A small audio captioner, trained from scratch: encoder norm layernorm_no_bias, 82.6 epochs.
Rows from block 4 of the audio encoder of a small audio captioner, named by matrix and row number. Rows with one number belong to one neuron. Each number is 128 + 32 x the weight over its row's rms, rounded and kept within 0 to 255. All counts start at 0. Numbers have three digits each.
Before each neuron's rows are labels from the 100 clips, of 14848, where the neuron reaches its highest value: "peak on" is the class under the peak. Only what is clearly more common there than usual is listed. The data: songs of 200 made-up bird species, synthesised, often over outdoor noise. In brackets: how many of the 100, against the usual share in percent.
# fc1: MLP up (encoder.blocks.4.mlp.fc1.weight, 768x384), inputs 0-127
# fc2: MLP down (encoder.blocks.4.mlp.fc2.weight, 384x768, transposed), outputs 0-127

peak on: dip (44 vs 2.6)
fc1.661:081151150147121064150058108165174181180146179138161136117150149154103096101166105125177145127148123078144140104099138105094142126083117118143113140100160129126096153115196120178114064112126128123160107164144119111156075132151131129114138150115101089100091137094101113106106121083119172123162124133157151153172102168128074052162123132129156195085149096138153087185087171126135175163112
fc2.661:106142132143150131123125162124122084189134056113085142109137128122102079124094108074140194147102168163122110135116144192125124130094104123123112123153120089255126173157124130214121177182118146124133124113141144161130119114092129094109153130081082091150104085116124144131166135120136097177192117146075032161120196138101166179119169114144168147108078136101143156099098093143148128086125

peak on: harsh note (34 vs 4.6)
fc1.43:057161123108126156107073128111135172159090085144122108084094115137116138133095136114117149137147071119152168129109059178198097126112121113176141141082108104103129104100157155171099071114136155115153139133110110149167115062128084150144107115110123036086191122071107141152139101143139177127196107216142130106170092178104095127091092139091116127107155150193150173199115120133130085182144
fc2.43:096096125102143088106087176128137153101179152135097147146107083171118105149113145249176120142131150178099109145140141205118095109130094079116113115122092075130129120173168085119202084123144162133138141120170106145136118154088204132122146128123164162131099144131132104148119154130136102132113108135150135070137120119120144090156115131144115116149146064136105125119115207119115132135149

peak on: buzz (36 vs 3.5); steady whistle (27 vs 5.7)
fc1.678:164065118128144113119199099156135135121183093091156147075110138112160133154130144126164135152145141113177149097141144098131121112116169147180110073136087173073133089087146170144104103107081135170158066093121157096123152106100201105147137136146146065156108135192112184111168124125142170092132105141113166193147172159123161105123121136098121100180130148083201102118142105123181089208114
fc2.678:117132106189128108079086154153161140127091108117171070154129122126146211171173146113129104103127165087165138145094089152125084112122113142136137168156080100126089106135109106156153084136148170177142162093137093082116100113128168145083085073167120146153170123116145181150153119109191126117137110102130089161073109109061161159078221099111140167107175141099172133133129135169078101117117

peak on: steady whistle (49 vs 5.7); upsweep (28 vs 4.5)
fc1.208:087172088109067116091081108120129117157152110080134180106093110119116093134115160092159117108126119159161168102104160112087136122087147105124120121086139128093163141121114095133186150155109118135136144105188114136138116145157119159138188136150147185113147159113125113118151084115139112084105139134145164127186102125178149118084117104153072120115151120120124101131117103147087109163107
fc2.208:128162152194068135097123067138108083116124157123147058097145144098148174079170154127123143105099081090173160079113115085148141143125098069093105100140124096066073166172097081143138179134128192097135145159132138090114094054172091137139153072129087139087166073151126139113083109144138153110173169140148130099116144209155125142115162160140099155129127113120072139115149116103138163128062

peak on: steady whistle (48 vs 5.7); buzz (34 vs 3.5)
fc1.450:105171062115105120163169073158096140152145136156108138165169157193097113173081137135111152158139073090157126134163150113131115077128093132138201150072078129147139111104136122112132107193097074132149075119123118137099152087128187075151138144161116141126152134111125106131143041106102146091140148121090136139060142157182086145164130122104111115148143177130110138136121111136080176134146
fc2.450:134106174100143101138130046128097102121128119106138095115115086103213112092170120113127131122147198148113099132136127119134111138089149105105115148114136093255132124149112187173176172093119211132118139131114192108107122143095133048107126094112171126168138123132139161114061177122109140156140095187127103100162146114108108166137156092144130152163109108134104155155116077165128069083097

peak on: upsweep (39 vs 4.5)
fc1.151:111109159100099197114139131086140136154178105107128173137154148148121129106147149155108074129147108155153129097124133149160096174077224077117150187110138136064135140143080103045098120127119111120094114125128123143097161166135125113172127181112168165113083173124146167128134105140146177132118109125073155058155073081136068111079134130109157120142153131134103148204129136160168115149218
fc2.151:085115090076140206083107154126103103127110174100116116107098176162100108096122216084118147105127117151145167154182157107134124111135107139108106156135103031051121170076153105120101176150107130086179134103051146130142158124151124102169074136081074222074120142126160103096116176153141102132108150102135018099136106121134135155058092070140085128122083192158082121124117110137094154120133

peak on: upsweep (60 vs 4.5)
fc1.222:087146149091080113073130135146057185169112137126153100132121172155092071066094119125144114121100151128160135107152058176109147101094133124123132164089092088105127110108166134106110099128119143091119122200184113141177121161123166168112166159168104123147089097051157096119144074101176123122127081185158150125188174169143153098123185131120119104127145142181156127172132176179118183167110
fc2.222:151126103101128146099137076104211132147113090087086099106170130156145179093147139131138158126205073122098122137142079108116140131156154116072152166142139092039148122118063127100145172165100112147131095141132096175183141107186106122119104111100102168121141163103131114171140179157135117110131122137113155105110192156113134088133150108121079201076112147113115118110129125129110187199092

peak on: harsh note (96 vs 4.6)
fc1.757:108148187142140110172104109167145129128115132119120156127129085191170084186141127114120120137101102144154148174093095250074102137146179088125088132106162166106175172185165110096123164063107177133152054090168100136103140148121163153132153125119129137123125150071136161099090149100124118195166065158060178120141107125118146097094119101088125157128205129142139152161133126125127112183179
fc2.757:147171082084115173095133215143116063083154093141137134167126140149122146104073124138118178113175087153106171153090120100125108141121107166108160161096178124102164130131128089113118161044131129125191080058129129153146145182182153137163080110202116154046162166139136137134153186151161063110110187086103132099115109159176123170159142140084132117120082117082133120088073114144115229144147

peak on: dip (50 vs 2.6)
fc1.474:125158106207110197186105110142084103082120173163071091131146169124166157100113153120141145150067109142148126106132138135103109039186199160113191115145128112121119124119118097104099112126183124153109098166107119106096153137134113151110183143148131109133118078105138155132121149116149113157146107139088147162119171114157130117105141079075146105149162166170185105121083101163100211156154
fc2.474:184121144164129118127058139144086134177107144110146104148125137097125063154141192126122115136099147161104090158136095110123158158164148148137077125102100138080155170082111202137150092080132206168121119175102097182070107120099088134105122075183141080166159076042113169170080116117109146112092111137133129133144187127161157087139142136125153095113138168164181109080113085171080123130061

peak on: arch (33 vs 3.6); harsh note (32 vs 4.6)
fc1.752:094128105114128127155101111137175162119076175164100124168164070197157092103100154118122158141071107091174118147082126165144173133105146120138134176114130139112108136105178152137152142127151132157185115116148114140129105151111163149172050148150169075085080149082134156110091097136116183145145127138111166152129086074131106134105107105084158142130188109133121041130161107185114128139126
fc2.752:099119151159108126105163183150113060122104147096074128111121076132135127120085163134121177117099083161144108112111191141193135076041120134151114124076129127103101122141140103135148188150108100137188102115141164166134056158054144101130120115141170132095139132149174120100116128109106169131125122116146095139097150135141203159092118159077114110121123116096113157157152082100122087129120

peak on: arch (56 vs 3.6)
fc1.487:171134130132150084157119102124186132092093169186148181102143054196108102091148173161103110132124118134123168076095049080141092166134139209113155131084146133100147125151104156123113110085142161152177108134119132122197147145126162139124129122152143135072101127105156060126162066140102151102073118150110150153088139144094083093136113154137118137119114124089165065158150076124196163162130
fc2.487:097176150148150101142161154186141162071142176061087118121115172125115156092112044148160124090161114112157159173139121195126121073127113110187159144156132091141073108156085038122121104141091137136170179116129174077104086145113146101095133118105119092168170125156175097143130130133116083121120152064106123114089126135182132146095132105130089131123112135062146143101168148156150128151148

peak on: warble (52 vs 3.4)
fc1.262:113142144119132085103161119117174133095158186089111126183184093096123138109155115139188124213109130106051160161103090125101106109107124076144112135145170155099138120102083106118138096138117084137100069160101114077166070164158158142152123196118168185067070132166161118139148145175166149130159043120115172088105166092168135123147099166164144136142137103202161128182109188182097152148115
fc2.262:077095121096164055139170122133148098169103155118116083090130116129162114143136187127157163170140132113115107194135117096147114136091106136127095124092196117078078128090173130130092150129086173132197101126142150165121163133042141075130106154129169115138115153132183143141063118095157143151124050111159112155129113094123136171092122117116149123123130201111093109156128111143118131170109

peak on: warble (44 vs 3.4)
fc1.570:086101117083136154112090100115187144141068116045119138153146160075110097155108095124080142155075138087130112143157069162105127087127125191210177163140101183111137148150087150119096153147054181122106093137169105141154143113128094096146139123094108174084176125111162163178119120123184172110097032145127188152104186105131106114195162136169104127126150196122118095157096153122083158094094
fc2.570:105148103096157096101135120127172146200162189148149105147124142125174105150107153147137154117174093142062127107098100072061093155112190130133216123116093128073124104112161131156114132138095132136114092126122199161105162129169196117136193117184150179134091110108158097116050151122129177152138112141138186116127107126143119124125131136166150128114082158143168146076050104126130203124087

peak on: upsweep (42 vs 4.5); steady whistle (26 vs 5.7)
fc1.1:080098107159126190134174118100124130182145139167167107112182106119122178160094130122127095164172082050113135170127118134138137205102135097146147112098159159122123092083094090134077155139100163115122082141074116159106143109204146170113118098127114103146179171089081104193181100091171111152212083122076166094156136155175063084120128120131141100097151148096175176111111112120141077117156
fc2.1:107118124141133181064165131108159133125054152162070177120115150078135094171132078129157095183103142106097085133123126129194131174066126173123152125204142147113146161176140121130121096120198160063080171132112125125069137145205111114145152146116147137130128131120073136097151169067095146135082114108117141140214126156057115100130136118136106132087143134144103120117127140074100141095134

peak on: dip (68 vs 2.6)
fc1.537:132138141121132150169143119087139180083140119164132141111158113119117119135140142096100091139138129075161157095069098125105194116156086155160098178116139134099138168139088167162079115096146101160094060129057013117173131111140100133079184125131098066212182109174121170115201072062133117106133130150160159158133066161145087105164114142087085099137146187112174089127145097077154154140098
fc2.537:103055104116142090104111221144111087057046125127105106143174097153137137134097086201101159170138135046165141173117112096110198207153162050135155168164141179091101152134104133184114135169173129176145117118096099105117118126132063103167141124115166116120094144120055143046129122134152159100086137129136159131105136125208127076111189142132078106097076164062137097139102121055154188119154

peak on: downsweep (29 vs 4.8)
fc1.382:182147126184124135133142105124116123130126165157174150159111157152132101146095106138136130163146117115125146124121129074127189156215202107137091121133141143104155138168133145051092070104128146134154125116153100120123163135172124148119118146085182104125073094098149186118117111100094061135139110150145142126136128111179092122083077150134148109116158121187092063150159106142109094175157
fc2.382:084111035080100192124075203123106154159156161134176176149104091078148110103116107150129133123107091092124146146082112152096127103141101194110142162173113187051099145091105110141107068125142134134147171110186122130079155124143103135113045090145162079117136193125111090134120142161131155128105153081094136111064164163230185141088172129201138127157117160144139163157145113134113169142099

peak on: steady whistle (46 vs 5.7)
fc1.356:118101163062124131089111129168127130105096085138111081126138132077126168135163170127060123093157144134096155183160057101174112153152164088161153123130172110094134132144105158123140119113088151157123149184149092153128154084183121150165106147163110139067100143095101123086064121159106182149195129158116163136163095153131118087144030116033148087131133143143152167185127137204131138142099
fc2.356:156171127119087121136168185101122102139090131135161169119115133111068137143119133196148174100100101160160144131139147159136097087057154131128144119114151122124138116113098135109144159132115093108089148160085165068067093095095115096128131156115103155116207136130151124117071066079146111102141140189138074056145133176141097120140122155129131189147060106102084142135150090108114065089107

peak on: harsh note (42 vs 4.6); dip (41 vs 2.6)
fc1.385:133157130184100163154161098109166190072125169186115086195116143147162118103163164108123121171092145115143152096126104121132131142135134140200072156159170030075095130141162193137113099088153099091121121149128123139163119128155127119095132101150179126124134120126109125105134099140116181153120103107110167134133130139111127140092116178080121132113217148159112147114112160170160173181100
fc2.385:147161161134109180094160179070124106134114126147126124159136122164173139078151178109116114138122074146128132161119155100158093079209093059059128122128080094163117122161150117113166104084163116109170147086182151073142111187071117094123147130118110146153081163155096059157138181104133100155159178180111071131122139124161177078131190151071141133169056092108019110138126096120175134129087

peak on: downsweep (35 vs 4.8); arch (31 vs 3.6)
fc1.134:169192143127106077097114105131179140135161104095174117164148141075083042172151113120190136142080128146164132130153131089113132178116133179084078106093147093118176119161118143103136163095098113134198181131104133131141127101181136142148109159162150173114148132174165107136110103163052102126133161093104154098138111117120130136100112112168116129061141169182132159166135117130109151184130
fc2.134:141117119141188169136146114143174158061111085104050107143126120134079161157133106178161145163189172087126140130107131162129135097128077083163088154190126118122110039167135076173118126158206167132134174113173142066109108155120140135139118103141153127173189146154126140125168115125133087110158122094124148128041151127111154087107148096155117184141060091029128107128112104099130141094118

peak on: downsweep (76 vs 4.8)
fc1.482:097102132127084213133131119121227157111096102146125120149110135085110095097122092136076117148117152138167140129121062118177085144130117093104067126121136107118122119141052161153110133163077179107164129113113114123126141133164109111091091187193192162108094160110166171139122109093144154126106094147094146090144129131129077128125145083103102107139135157137145092068117191131148155126165
fc2.482:125127098132083090134133222142109148168146114187059086183085107164133184137091149110116130111149143186107116143127107088179113144152169106147156144111102117088159143088096095132127132091140127136151159104069126144153189116108138155114101094103178129147093152131147147206181129151135148144177124078118039165110135142092153117117196185111144156139044175120173067145092111149126178098121

peak on: buzz (43 vs 3.5); harsh note (26 vs 4.6)
fc1.78:132110159120091077194130112155144134143128195126169136051125086134143086066164149108170083125082115147107107116143123204118149112162118099104110122132136140119178121136172140120108141160117107093142100149108121131127161153159153125163135169144123106170121141124162143089130156095137120104192113153159157101142104135125098074117168092103142144161175089115160135182114143107123107199160
fc2.78:134131137163146105149147147108096099100169109138133127150119134209138143111150131156099125120112141163131115122163194135159124156091092080106134155152111147079063159107110149177163096086141098145128149177136177150111188140098109140114097087091163064072120212093170128123142161082115164101155136098070125116088118091127116139159127140126111179114181076128078094150182102144125127032140

peak on: dip (39 vs 2.6)
fc1.506:112135175140129142158132115165107150096157168120118095147129094141155115177112106139151156142085122150132097114092141154145098082143101161137132156221229087100151142156148183107137043121170099100086131116061095173070114165096120169090142084098135092086102142070058172114095112116138146128153080181066147106086151115129080123087145154148137117095177160145192120148113163176131129183166
fc2.506:112109179144156117074088120114068141134159175143114127128094110114142133121152138140084116133135029077142146153081119130123108153121111126117190078100077121126127144084095116141105204139111124089083150106132110171132118167168084120100083087118116137192166110073098128088123145157096117145096163135140101105101134098130151095174125114127108154149178158162081137113145146183124071116079